From a checkpoint of a small image captioner.
Model: 23.1M parameters, 48-pixel images, encoder arch vit, encoder norm layernorm, encoder activation gelu_tanh, encoder moe top_k, encoder num experts 8, encoder patch size [4, 4], encoder layers 12, encoder width 256, decoder width 192, decoder norm rmsnorm, decoder activation quick_gelu.
Data: trained on cartoon faces, 203450 training examples, 8.5 epochs.
Rows from block 7 of the image encoder of a small image captioner, named by matrix and row number. Rows with one number within an expert belong to one neuron, the router's apart. Each number is 128 + 32 x the weight over its row's rms, rounded and kept within 0 to 255. All counts start at 0. Numbers have three digits each. After the name is the row's rms in percent of the matrix's.
After each expert's rows are labels from the 100 images, of 14976, where the router gives the expert most weight on average: "responds to" is what is common among them. Only what is clearly more common there than usual is listed. The data: cartoon faces.
# router: router (encoder.blocks.7.mlp.router.weight, 8x256, trained with AdamW), inputs 0-85
# up: expert up (encoder.blocks.7.mlp.up, 8x256x256), inputs 0-85
# down: expert down (encoder.blocks.7.mlp.down, 8x256x256, transposed), outputs 0-85

# expert 4
router.4 104:151110146098180145143115095164108195117110113075161095073084117131103126136124113123110055096120136157185133098084123152163209123124133127161167112113120116108138121201113121124145107159137128154098114129169156111145151084071145118144146129144105130153114152
up.0 088:169118144130122072091134146115179155179132165159123097075157167120092064146092194070167151116176100130094082104136116095085114123114137131144093120155056126188175142070096141151148112124071134122132111102074114131142148161156164143029027096158112190116102120
down.0 085:131168151170167102187131174118103106104148127135079085134081116107123171144109101141123072170161123077115150135141115139091179181139153131095118142107178135104146099135158149139092172159161132134171155176096128095165100065124103080156188123130099121144109076
up.1 099:134105081106089122141121147139129113127118144110109000115109151099161122128130084139132117153094204127101154103136108174147133111159101120123176088083164105117143125108158184098104136162134063131149138131143113128122125123087097134184105105119064109117071077
down.1 106:100123168090107135188155128109132121099109178162145124106179100151112146108201068131121138152099121067143133160133192118104118151134148122111177125129126109115102173116179143116102136074084104147154057084121119105176163150124111195135121102139124096102085150
up.2 101:174150147133076152134130188127150125159168156084078150143141130138083107092159108134109162167098074201146089079145087113103037097158148156142093137105183146170081118136165106140154117110165154131088160101123168127170132157000167104179100149112109138126107085
down.2 099:109114127147144132108156084140125149119147133117123105089075116158104148152127143164127035133154162084202156153153105162111135135144099144157165140110108161155129122144070153129063094137109078193142117155180128119105123118088138118130120205163165156172143139
up.3 105:148096158085090140236094134072145087140076068168149192105159102157124104162143165126168062131120072157178146129137138059093122087109142124135105111133162169139067167121162122161136135099092143171115112126168143128110109129137158117093123088087161104105193181
down.3 100:147158138124091114152118133140116100165095154149127163129082060111156164141128120083075176123108141158140211089123068146121119151110138133113149143138114112134049142113097158103147113152102160153143119112188095094109148101177122056132142141243139153198125132
up.4 098:173136106133168124139130170195127141148117133052116166175160131078199131094101160144119197133131133141204105047083084094152100133166124133145109082103122078103105103118079203076052111111117123106110118054137162132134140145103116131123149115100150121039128124
down.4 103:093155167082143140099120209116152142079084105118164086189151137170088136114136100122112123098163150166163104046196172104109144084147121164134149174111138091138119137152138146140095124046119135168169100168122105145127084115156164177086087178115129148138115158
up.5 082:223146124152110098152096134123123128173103137147208100122117123147143158110115142130074135133149080101209096141114132168092088116074167098144102106117099129196111116153132075169159152069131147128130125130104156168127124110138140138088085124184146150159081155
down.5 090:153141133135125135142125102122074088094199137146173114147137122147147167099152150157129086109112139103092128148120092114166114080162109118122103171167197144115192180074080180141141089174146160144191119112144137146100126080147088153129206144138118134149163081
up.6 128:117126164109239080142112147109102112125128113142176128110122123098173060165142129085142134100098121117118121075175116090140113118165101147220160084111109053122096116140112172131148165147153127132106137053096086128147118131060150153141158181159160110090128141
down.6 113:078140126141136149200146140105131111172145126106078129167108136144082150123158117106090130139204089182134063139076126112133163163116140138085141146094127151071117115134084140116127092049129108092120129157120114110185146103148130145104163162117156112109186107
up.7 097:114115099160232176155125125154149223201151202134052083119176101121054177078169106103097136151147118108101131098110105122179059066097140098118112144094144144145107119150108068111095091127115118144110158083158163128129144160062166150093061163135095147162092087
down.7 099:144106099109155055097116061143079103143052130140151137092112105151128167170110149098144104143086096100198113151092131159161134145123145183123139149112096151179139082171118132056144112136166106138142197145170204144147105139140110157102119180149112160058173122
responds to: pointed hat

# expert 5
router.5 097:142119172170047140089133137154105145113135133131141168150140125139152100129071144138146120105086073218137103143135152106140154120099132124106176111130070143120110079124121201151089175054104153105117118186177136180128065138112095152099156052124175117113103134
up.0 082:135112122143127131121075097097118095060132093168070186148153118147138110107130168100112157113123113169160081144150110144125098150102158168117114095142168115176126108101129132131115139151146129118166143153126137100129115166118119114119095126137175091194147152
down.0 089:147088122175168154100149113110129063074146191072139091167132147128085188097123189123084136119114172161090062113113117120158110084146166154168068108116137114092141109106151190146149135080148119106130172113087098108117116084098159173096122110110133125153110140
up.1 105:164112133118099135246169120137142167133099140138157120151104144109110101083123087111171091168165061149083089127112096098132120120063105142100093103146142153115150175134101143137137143147084111134095165112166176138089126160080110093132154099090143198091199128
down.1 111:135069177154122164185156127163152139144096106175149106149115145131166119077217153130123119117117099136122178146108133123087078121094095132187074174125198159125092129142129164139110110155135148095147145103131173143102179192128147187124152123146168167147135157
up.2 103:128100146137141133143197101145153068156112110179145109104134169123111129123165112090165162131117147140099062128168118168123161122072072135187141168121101104108093143120168143082158141151169095088173108137148091147076174096206118070165140112072131055165129126
down.2 105:107153153120134146096171173175113193117178169170175124113189131126138110124133113103150125105136086142113114120122130055105085162148138113091188143117108129093141134129139074154083176218076129135118162121133110069150094126130111139128125104131183093094149132
up.3 102:145161119172095116162175142060121168173077158150115168122175100115141152142101145090097154092122112117189136164155167145113127094059208121128123077120127156155084139129177129121131171100125128136121130127094105123158128121125149140136107120196188094131167157
down.3 100:177127117086112167174118113137137151134123105092166140125083131153161135090103111097157176127110153127102137077121092116138110181106132135174121136159161129138131128104115126100168097132123175121152140131078164120221089150106158092098167090151040158094094098
up.4 114:125044135094200050167195143103139127085130091113087141152101155096103163134121052124120174061123127121157079142121122110137119123142111130105107144169125133145092128133134136124140119198151146157152136125146085065144113214107150099186114177188104053091112157
down.4 114:163130112177145129119143144078079075117119138156117119157141080192091189181154181131073110104115115114123121126128106093120091157140101138123145088226150138117110128112110096142174109129105181128179170169100152165139155064129187163115142135075087126057119121
up.5 127:109103126076056150114143100130146123154112162044132043102114125129157111104164131169086120212133132083064160057135073091116132101073117077115194070164142095120138089131151139120118097170149141102142141134191128150151142122112140126148119109105075125072089165
down.5 129:183154148141113118119068063093178140178150132107120133130108060148084135085176110194166132112068093102148143130091169147105163184117185142088076127148185111122123067093068144106153146115153089123169131141097165132109100182154137104113136161154187136147099114
up.6 062:113050100132065137200176136152140074095160147145159114113156082155142167111175102136160142112194121152078129112099133195137132146124145106094194085120129148126187165117072131089174126112162182107151138172117143159128122079123137138147104108160132061109099110
down.6 058:060180087155090171088115096051155137105131113192114125122171165118142129138182092171103070162088152163073160103170142164116058148114062141141165104140142124148157110136160108087162121085122126123166068106137158158116168136115115118128131121064109147102149187
up.7 130:096141121163135106032125136106102156131096135101139145119044089132123148125137071133144153117104089111189099086132127058132154139064119100143104168139131060119091108140136161117118131129086125122128155113110086101138095106157117129201157215156076131065115173
down.7 136:145201121122154097084097091119169148182100157139131192140111138148143115087120110154080132147144151092058114158128101160183124081152160071083209164148155119136131178100135154124204146136089169143187176144119131059138115164135135135088092154114098141083129140
responds to: bald

# expert 3
router.3 101:101117150099167163064132152090138050094143077180036154132116112120179145167143231135099142160161211106094116164112125127097140115121144139112064158123117207177144114097160110148117179157126122099110143200116018114093128101179122110053133127088172096138121144
up.0 097:142077132071103151146087105114187177097141099140123223113097138130216122119113194149107101067164157110154135100119103081110141105113116071118153141112136134115115059122085125142157113151128169157144165114147104158148095191118144124202146133108116176111103023
down.0 103:151135089130120137084108145065120137144161130100103089092141114108091148155056133083183083142136171164182177146115162174167100079131124140179139108168114142140160150168129124111125187117050140144109129114157107145081083119145079120151076100114136092121145142
up.1 109:177148118147068148125147164100148099138144103063165101098147069141137092135137157137124136128111108135114132155208069114133063146097063132177132160168109180154134213129108111169101149091107109171114133109096086099093122005125112120132129145129151148111145125
down.1 104:096094117155171118153145143133087112177057109100130110086101160153158127123067162150109151087066158117068112115140092134147170149155108122106136138102124088092090091100138170101215099096125100122100127095148089123120113128164138134085169164126140140110107167
up.2 112:156142130164114149092192083176141162102136144189114097127139073077075131162178065114138157176120135152107096130121132124093150091144120167112129160105116092225139111152106166146118087092150150097125147140171155127097160134061125093058147114122112208118143065
down.2 106:037150057125150112076086135148163097120072071115161130143173121143123119145195181137152096089130074075087125145059102184195134133143155150118124124107172106128125147156132113148160131125141142121099144142126153115100107122136163132177140167159155115117086144
up.3 077:135075126161165081157183132211156130131155131203148029133150127133125111183113155101113074141143141165100143091102147087102134126145149136172063138134134178152169105148164110087153076106081113094168154127202142137195143148106124114174147136193141208184076120
down.3 080:174188150134136142140118120091086106121145153119144180139124081163101077098172153170146093107089131128129090181092163147155157168216138173087127118050126201133105103112104130123126178096136092154058100109115136138112140116074154105127138158103120152162119120
up.4 070:164141143155103079216141105106151088228155120093107146149100157137129152148112156132161131132172159145097141125117110141107131182067104132148151127107152069193140098123065130136071116112058123178085147164114135108133114083123143114102149136115127106134149141
down.4 079:152173161111104181141114171108075096179065149116105141170148137105111102133197112103104092136145157152119163165140174159124199197147164148077131121135167092152088103151094167143101122151174150105152103105119117084091120131121167181116082072103123071156088139
up.5 097:115180099165166055118026092109123081104103094137154233153118104112062131086188094170106142166178095160118085134139136156115112134183093126129124155158116087098142137106108118137108085178138112133098128147153095089108157119113187140157143075132112133150082169
down.5 102:101122084177187147126136127110093095105124102179110167192122069136140142164154137121163100129132130141157070158160164146151181130126145119113164161082095096162112156139095120217105178205178178136105115129140132153125118063113083102179117111105143146135107134
up.6 127:117184125117084090120198192138102126151109110151135153129100130150120115118137198098175180119099136137079075194118127162100149103116069168115116160128135118118187130091120140123170138144100114103125081112073125062122121116136154146161156153087104166126156157
down.6 121:108151167111187204185136127140115077148145137139147128107097085118151092130111124145120085190116155136113140164167083134115108162103133129150143105134121124159092143102092146066145127114119140103169146142124146087114063164164144162165090107189133107124129162
up.7 134:134192140046173149061175106152103087070163122129162194125141115100128101210145092073121122154155191116135093141116076071092134144076145133146097080146090171138133115155136143109111113110153129102092140145134152172131146194075121117201173122136183167073091093
down.7 115:163214117145062117109093108122152148104108130115139101100174073091093152149156141100171093105152097127147121138161131124149105139077083133041103174117124126131133127118156053112140166148117193121100152168078067127043130146146088116152132069157089092134090132
responds to: beard; crown; long hair; hair colour: white

# expert 6
router.6 109:086066097135129178173137143123173172208164150151094080096174112150127117084131113110108118108139125125125191107130142128112195180136145136086066109150154123129130109114159040097145094120113107098112140061100155113125103119199168124123097176136075193134147113
up.0 111:155176109128179136210132100140118175087056156099151153145126128135134125103146165104093129170124091087109126127139045181138131137153106123082169166086061098076109120150152145187135149135130084104134158057122104168122175082134111161182163109100110083101192144
down.0 115:075118138195143140093124155128087082095170112103042077135171165089139117151149088162104121052135148131145127211127160118120141141163153087111100154127126118153101134103151107114110098135121192128170160130137105206135135126162109150146086149102109155138097071
up.1 109:119120128130103057149116132146171134132124125114115127110097103117098110146141102112118131126057127112103123149108088141098008147129074084119094118116099157034180081093122180115133090095142140096120142131131188157069100169179079141186121104129108146085125167
down.1 101:109119111179092080180081142128174129142074148154143172160122114135123176148116150112156141120060085173184143156191082136097131125051074141059097101139195141062104116106155166160149108120134165167073134132114168135080132119169170165138160141084130171109150119
up.2 110:125090117072135147135077090143176114123177167148110105152189094133132124138171105178119112122115121094140153147123127106113154082152126159070103182159167209160132151120131084107118098076187159144101129103101126139125113118093046108132094142112149112163121021
down.2 104:085135125122106163144133183154153151153143151138152165162136105188213073135111090094165149099135086139124134074133177145175112149118113124079105128174151081087117181114128152117155148113051096102113065163132118151152103151146098103115090099151093040063113132
up.3 096:095180160136105137096130086147118111161116160166153170139128128139112145078089150121177128121100210161114165121071086165137145137095107156149108093095127121099105137116149136114089120091126248121164193119151127173158120088086081100181117122138074159146084125
down.3 099:149145145110215143089131117132144125194123102147156177103128104164087116115115142090159112130066123101101095153130131118117127135135138145107074158178147118135158129089132158127098095140152088192103146149140119172149187139122177099167089138122124126131067118
up.4 113:085180089162066144126113094173145105115123101084163094090175149101075153066069108134176141139125101090152138139181104102086106136097184120123129128123103102100113123116158108174134131092121142109121131058096131145158090157091135137142171143084147186100147130
down.4 117:132177134181111101186133154119166049102164069185183094115137164091138119145165173085142084137137100123142106122154154148110188153142094111124152089108106064113165091204083116128123082093123168155154115117107112147144100066116143170111110082099123084140126088
up.5 106:104027157100103080189113094100122128206177168038125039106093097150107152104111139062158169099114112122179133150159123175171083114079097138082183162160157056140117107120153121102140129136161162111163124122139133082120108150118145164141081092079069127123158149
down.5 106:074129117142136131149163114098100152075092121121173121132124140104135136137121134147163146152136167089141115167066134085102142126098153092131147126142119109125144176146085141111131097110171093221135153096177139142074177124117117093139120141142079131162147107
up.6 083:172121096127119161161113145084173101082123114102102113105147105174134137122166225183128176165092162098163085111091081129161134174130140146095131121162082102080098152088152145082153110131107093075171064112202164151112128099193132116017182122101088177144123100
down.6 092:128188142158137106142131140132083181143127122096156159092115096084152113090137134151132055118155107152134149100142128066135125120091127078154144148157110104101105153193127106098150115144125074140114125135166144109114130114099138222117141136130148176112183111
up.7 116:144159144087089129182139133138146109156158092063132179139129145127116147141115163144107060108178098116118104124136136088132182150166149218092084104101152135137118143154182126107088159197104136141119106219135140156114163146114129090156115118046056091130128170
down.7 112:131145100072160142099170173117112118074098151143128111182095111120176192144152115103126117156137172143126084119124089095077153089094136123136106140070186152159148138132151086062114130174151092137108114117210105126084155194104114124180131110169173147161174159
responds to: cap; curly hair

# expert 0
router.0 102:158119162111110111114102091097116093201073128162120185173127142144154169077104065120157162144110119126123125115091112136114154142139153107110123159145089137127077174119101165082143093087151140129138099107110104124137101121088073110143070094187215129036178114
up.0 124:133135127093124097209109119118145155184163122170101168112145110080106118131151123147163224126131111108135154109144097094099025092165121096175091139122096148109143149083158222139138110139095107149144122110084152108115144143061132107143155144118154025141119150
down.0 115:131148120129137154189189115084151095099142124193150123090122068177105121134087073134151146138119191082167145109112179167129148094070132143147114154133086071107080172109122156129106123138116127067146122092125096152123139121145174120148149146095140157033124157
up.1 125:210107116106122136231112124100113162104120147192163114106046150143125136132132141135104137098097120097095085083137031150128134123192150130098163110120092107097136075092130116123109151129187106175143131115156165151102124061143155128101083141152160137111127034
down.1 128:133154138102163115074099145101067041078104096105125097144120171014159139188089097057121117158134131160169163112175073091135129071147173161185091160177113190135143176166132113098121095147101116137131150101073050128138118176140079075142069131153108124185091090
up.2 101:096232087109075140132159159070145129164094167139146115110087145127110115117124107157218081165118137170083117130153145089178161131125174155198123125098114068166100147144105113113131056081170143114129121104141162154165163065088098144154137138120121152126141133
down.2 099:137080133091135145112132112142145119198175141116135159145091153108197141022126130132132118118135126090131064133088135145160162093125065109124137164093152181107141110161155149104133186173103115156099092056134079134073169160119167085089155113156100127111151121
up.3 094:158166121107118147167111085088081181122047078084134147162128160179137146147100201147136133109055118085080182150154120152114123124115181117184153138144108111089133132115117131149127154148150188126124092085122149150125158082121176092123175121148128158094107124
down.3 095:167100086078133115138112087133109136143176156172133132040136140160147074071162138180100134136121120161186109163114154122151152096176131152107199097113175142133094195109144068097128093101106140095172153073167109146155084107120070114091174112136207144182151086
up.4 073:186109129120110146113130139145142136152152100174163090133090104195149132104124147130123136124119087180079099145142128115117143157122125134130169121142070086100109180128118131119130128108059127105078148117128153121133113041052122159092107127153145166156121199
down.4 071:010132137137146093157166108089149170092151131168133124112122104090160145110100153138135112121120156163174185131162117126132199081152085112160104142150189103131119162109170068143072101086159132146066089105101144127118116144130180137120101089139128139147143146
up.5 106:158103152059130153077136106149078092077123127187112139140116124120135152163170099156086126104112095153169124149125117104159197124042145124110097174153119147114181113155092154165137108114175135089102124081112103076129139120085130115131091154139143111073126161
down.5 107:100138132150142098142143149150164131135040167084079123074046115117134165144106131118146109075129135143144137160083110119170124068171152111196097144153121104130133170150074157108124120128119072120152129126148135100187113088176149121128176155128136150175150134
up.6 085:069124129198121078142089119102101148117108082065128135117148110143114142105099169095165166133158168113180137138087129107117050158144159127119086171100167072180222084101135134146094095121088176130100128064051119145136112132156112097182185151143141167048111157
down.6 093:057094099119111124134128098120115124141143145151167066115125117141150122120178177118066128140097166118091131070154097105143110060115138140086151151121194157121080151151189180136123123162149132103148125100132167099122084155156144211078044125114198171147126076
up.7 100:147151101166076093140115179117060172219100121162123116141119150151123111111140102102184101057113118121065173151167162163134118134170169108139148171090116115083106142116118174148092057167118136149198116115105129092114153172179113155131111169126179128121158118
down.7 103:101123140093133146197147082049127070112134119152120127191071092095195186061134156156136139165158105122124160098084116125084145178097066131084165173147106111152127080125143103100153155149131127101109114097181075151107182040119155170091136143099144111115142141
responds to: a mohawk; top hat

# expert 7
router.7 096:156141118103086067173114121146118114108117151110143101102178169076143102101187097125143185148150086150159166121177091092146099053126108103218150148127153064108107102104123187131101094191098128097112127092148182131119168193076154110183150090121082131170114140
up.0 090:127155179098117108138053201139175148113169151147189080120155150139151135104171125129131089096097118153166137147130088174126167119114156106133111136128128096144138115126103168169118107103099155121137141171099161144165145111165078132145175113159124119074122150
down.0 099:118151148155095145136185151135072158134115124180119104100080126110105149135129064103151106129153099089155079193128153177094075135161132065200098151172153122084164098114129105141122157103080100122034111135052092202152121152159120121177101161086130130142179154
up.1 098:153146132137105109120097102174123117136117156170153034107121152138146140087184157155087175154093093089146158064155087154114129055224086183115175143152097120109108160138104194159155174137150141140135121121117131105115108095100124126164139152196085127084147131
down.1 100:132125130140119137088117104232071130126089116110142131130084102116202165127143196146141158105151092110157142119150119134178155140112143127183141127159137149093145127102099110111115194125111162113116098182070110119157157173145171134111095161078160070144114125
up.2 113:173113141129147076137109164145101078099147141133120158120127129115091142150171016164176088131121096128056099086117121125136156103098164112137079133152163097142156109146076137082093120148074088118109159045155170158082183067070148117078166119108107105173177136
down.2 110:151042136114136135104115107117122039110129093153123147144147180108091106127148145054107155110157142121118147109151076145107136128144123088139155061099138135119101123068117167129126116131142119101103178115216158137105178125133144164097148132163166135111133172
up.3 095:144158150162082134091138227099152110159142102132160156070154103133117151083093050127175092137135109135086123163118164126079133143095085139134160123097098103043128178094131060139156100131077125121119144109144117136115142067162166103108056031112102174075139153
down.3 093:167137113134180177089163164133167088090093149108166150130155092158197131151094201139126163102131174179084142161153118166123108168176086095099184100105096165127077077140175090133145177129108120133100144177138105146145175171146109129121201159093143148097114118
up.4 110:093156149085159052141128117161156114073164163133106101101131146134096114122101180177115154108129121159134095181117145070141100110209165086178095157115107154068170126145145126141086159166163125146095139157110119151171124192076166122136137122154060086123082112
down.4 108:187077167123175152110171145099076128092096143140181144134103102116109133126107113117152120088136132156123143154128096139111089192090092165130102105163162137108184146104134111121119073168141115158131132177141113122100125193078145161200101146063137109149136146
up.5 100:087098105108084088188199076200183091153141106164111213134143124143157143123114115109148121165120113111168147131119095127074107103096134143112136144138165118122188110071133076059102103096154102139130119115146126130145196137088138134125150138104086178115068187
down.5 098:134144161152139156110091186038084123122139143120077103174149131092123094141118163173079157143151172132138106167141190136107112166146120189061121114139135150106152158174126064037158125167134158124159129172072166118121110105127132130104107138101077034144191154
up.6 129:184076115171138179131164134133127110193148117110112112093158132121121145154153105083102088183149162147135193148116123051067130119178189153179111201108059124150076132110166156102134094150096129128114091177094145111105080146048159117074206130156174160085152127
down.6 127:102131130115150134094061129089131121104079115106095173085104142154093154093118124103117118098127189119114132115109118099169136151120133080194135115136095066153170166118089146125087132134142154068168125138149164133090107122140141118139174154171141151110132087
up.7 101:144121116107131189100124174132141145141121128171101128095109172165122140129107137107126173137160096143175110175109121138142127115215133141120154175090082142111183126105107157069124131121147077123125124133120131092098133120079147115084080145175078104081154143
down.7 098:093169116121119083125147149101082121192143146106129147090086068127100137103115185134102188145188115164110149163045151141163140188102156100191117169158128149137123138126171169121126173115147090158133136104160159158129124158136101078133156123096201196107150142
responds to: smiling

# expert 2
router.2 098:139117137201163139086131072117125185043090171164167152161097110129071136136093124162132123106141112087123072130103117121145063123137106145169079102102148170127167144138149105144122166121146126159176133122107124153158112148140091105123122186066123088137117161
up.0 105:145151185159144166160135106165107147078183122116125105186168143118156118152071139135147138096087086119041088117090124111140201068105141127140136142071096126147132109122117179163096146130065183130167131147063080102163116090051100128168140109096109178148095092
down.0 111:141106107127157140125153120128129126114127113168143099106113118139124101110141134074144152143187116098122119138136113129121148128152156127146158100125168180132137136142123074163107134057118104112121096129109200162133153147182161131171140134133135071132155153
up.1 112:154109101160104123097164168121086138064117127149139179149128119133138116141047007160132115129114139174123104139090154037093154146105101122166137087151050062094156177143105073146149141093112172121146135187158112137157145171235066132155226098144111177102144068
down.1 119:130178097104138107122114143119146119122162152158136093106178077197106061080168128155155140150134141170071133089153169160171149119131075123017152130165179182148128183171141118133133169148078101084103137034111139120165136160127165116115181177114100170147121102
up.2 130:190084088163139144109117134115087127107119173136205221155134143116162099109087157173144111125118097171081148132171149057148111159241109111150080085136131102097082172151072203155138104095098138114159136173126196149152104075190081156123125127114156083143141106
down.2 124:143185160136121139045137137111129109182166091151149167164129112104116142097101088135156147147132213134082084078164073079145169117087131169125106118098160156154138141171105128147216169153094200136079122134150083137128126160189103119132135139111118153059160158
up.3 121:107144101124004111172210136180139153125122115122179085149093144138114138140126114157112047170141085127114119158158178128131109135114156113111161145100122100214139150105139192116114144120184126144152131112108133126156139085147133143153131101127075189131109133
down.3 116:159165085165161084178148208105131118113161125114174117146096060136121137124100122138149166129115150151139160102129091160110125140172106112161180133116159085117157100105131091099199111084123134105107098096113146108148138122157146131122104118145095154102092157
up.4 089:147179094103200131132110079182179114206129137102130134160124137114113126084180087161107116170163134080170110125130100117123101120124140139095165073096111191123084093133101063119109152156148147146103176063099105189079119129043108105173049202113128119038101144
down.4 091:106128110103133116160110158130149149188109099161171171096119128182135158152069093149157130138120105125153228091107101146094083134130152103157087073105127107162106109129130200081135113133152148145140153117096100128109127039059098143148126061158133121145131071
up.5 125:132143035105147152094141121108216117091115108194089194124181097113197120143157151114147161115120146127162157042151108201108132139035141141143180148134181189124186138150193112157139143119166063113137120100128060161090148110187143129137143141066140184080166103
down.5 119:148091125130090145101188110175117074114172138150118110153161133115144117115154153141093153178154145142102159166094094163101160061095172116094124104127119119110118159124094146154126109074130102133202145084056112059092098130148117101094125114138080103156090127
up.6 129:140092139120140104132119078144111132116136065073151167095133136118165135092122053076096096124125163166234144116067061132131084118137104172156143071094132041116115116152174165096173130164123118136099139102114137171130103183145143085221100136138112113084105152
down.6 127:176165120090132113092106170167069115155090132157144130109167083175099111141110106169134170154115155122148132112159171094173131121175080101162169129211127145100083160131114191099161151127086073152134109054115153141133105130123123094133151116155172110130163118
up.7 117:122096090188078145109199131208120099167123072121163143142145156108115126092120057163136152160124126111113099115059108126151132148070151101132143037101132097130130140144141147119104180079086113126121137015076143076155143106144124164121115112137112104189140145
down.7 117:121135105139197078155089134079100103148188127067137116156127104163148033208128089130132163142154168120131133126173185148099140098124087135088134121094127108122128116126146073138170136126144088100083081080171104182098149169116183122142184087099148178106150161
responds to: spiky hair

# expert 1
router.1 094:117211123163103071152137159105187069117150130078148124130102151106092119132118111138140145148106116076101109173152147150114000153165096139085218108134137066121146176116111095136150128072143135160152153142113111121122164129104115176167126158167133102133162121
up.0 125:150172132109113121137140171153157080174069042103102116138147085123103128110159137115134189110126115152177117171147149086123151161157147138172086122088081142144122095094104131134112181142157131113109151054135171125090162099124075116128083091133085098102168129
down.0 121:084166143091143106174137145119148102136155088153041144132088135150113119104116102125101069105152106128096112131083122139178111116124123158106128162152097115141154120130127131163155152075126102112103121151101082091117073104133149110132124119176077102150142102
up.1 126:141126147116096126124075073152113151150114127124093135130121100127070120161115091132171145120066175153138154144124077113159101109134165136154138156184178140187170165074167132116151119139156159136116093043157131165079177114023170144155120156110097211073077124
down.1 132:124137116134140126194123081120093154124157112075099172134164056145109086151130198129143128174161147167116136071157133172195127078118137126178149179106145077166177071152139109159149111113071144152102151125088109144114127125102162082095152146130158142169128089
up.2 082:123139215153140152031094202127135123146173114114119167117110105146112147115081085135116182045105133123152133128106117169104144128154127107094102125135126115136095135179179135144150141115129168127096194189116123114117137167167161152160150101066183095133116104
down.2 079:101158129132129147124098142143100107098146118118159143163092158115048112102086148098088163111129155126138123064144144135120130111122184127116183126118157085157095145149159165141109155156102082088125180123184136122175189195115166091133114100141145091105073173
up.3 096:179132144085121130127134151103153153151169110128143142126098123123133138073105013114118176077079134141164133151102107143089119073200145111133099082123082110127111146103146113119103115107127096142143115096122136125094109225091097120132162154132161140146093157
down.3 106:126118128119127090131169073135185166127114109108090079109047136049098114112152108146109139088053123092106150121149138111075078093091136040096116096144121123109102132122126126140144200172163121157109120082106133166114070153188111141129127166108061114176136036
up.4 077:138237126124142124095111135096187142146104148120138095119122129095120105074104098143095137079135125147123168129131118175142115161082110162180134110116157075126172137123129153090133073059167154135078155140112113153141105147076172112138136128154131172147123166
down.4 081:152038133136082095109109125131135130108141129079073103098108107109082087173073096112120164091143167132148138141151141070147171133127186128112131074092126083110134103174111110114130155156113113130145134132123170127146144127130097093090108139170135132124168178
up.5 112:119224107147123146078097176127141081120074110113158153116082154100140113149105151158101146146118122124120131114141133118172110188135135147167124104130163047132135066096153138104158152132109164103103158133162083142110071085119147120152144143183096126073144138
down.5 109:152118084104096158137111108162171147086132132158158115092085091068076107175087146123131115135107075130147141141130087130129092139154157162155109133102116188098116125101103185124116054122153121126111133141140133104153125121078187153147155147144121173112110081
up.6 078:174212149101173133123195124071118111091132100139088172120151127130148135177143171074098111182136113155085105059104120124138096149172152137084106090130063102141111090148062130149087141163079132097134160130128195131158093156148099116104176090125196151174107094
down.6 083:157119146141100119087201150154119126133168135132119122113129142181118136163169177118151070091167107115111124153120172097111100127133119135100080088102095078111138128145138119135149198103104094104152123103155156133108179099117165064139084106135095088059146181
up.7 123:095166178089161150150142116097121126110111183127144170106093067104196118108174109113159103053098158096166102167119120167084122137124099143152163099105168069148101113153126137099176166117102111113100120084135104129111169127137154138147146095141235151117156100
down.7 120:165126188097131101056089086126150163123188106097113120103117113103056093092111061077167170124141138141142151107097184144111130093142085109101128175117148113139163155173102124118101150034094115079118147134132116117063128096189090086188128080136078141134146112
responds to: spiky hair; laughing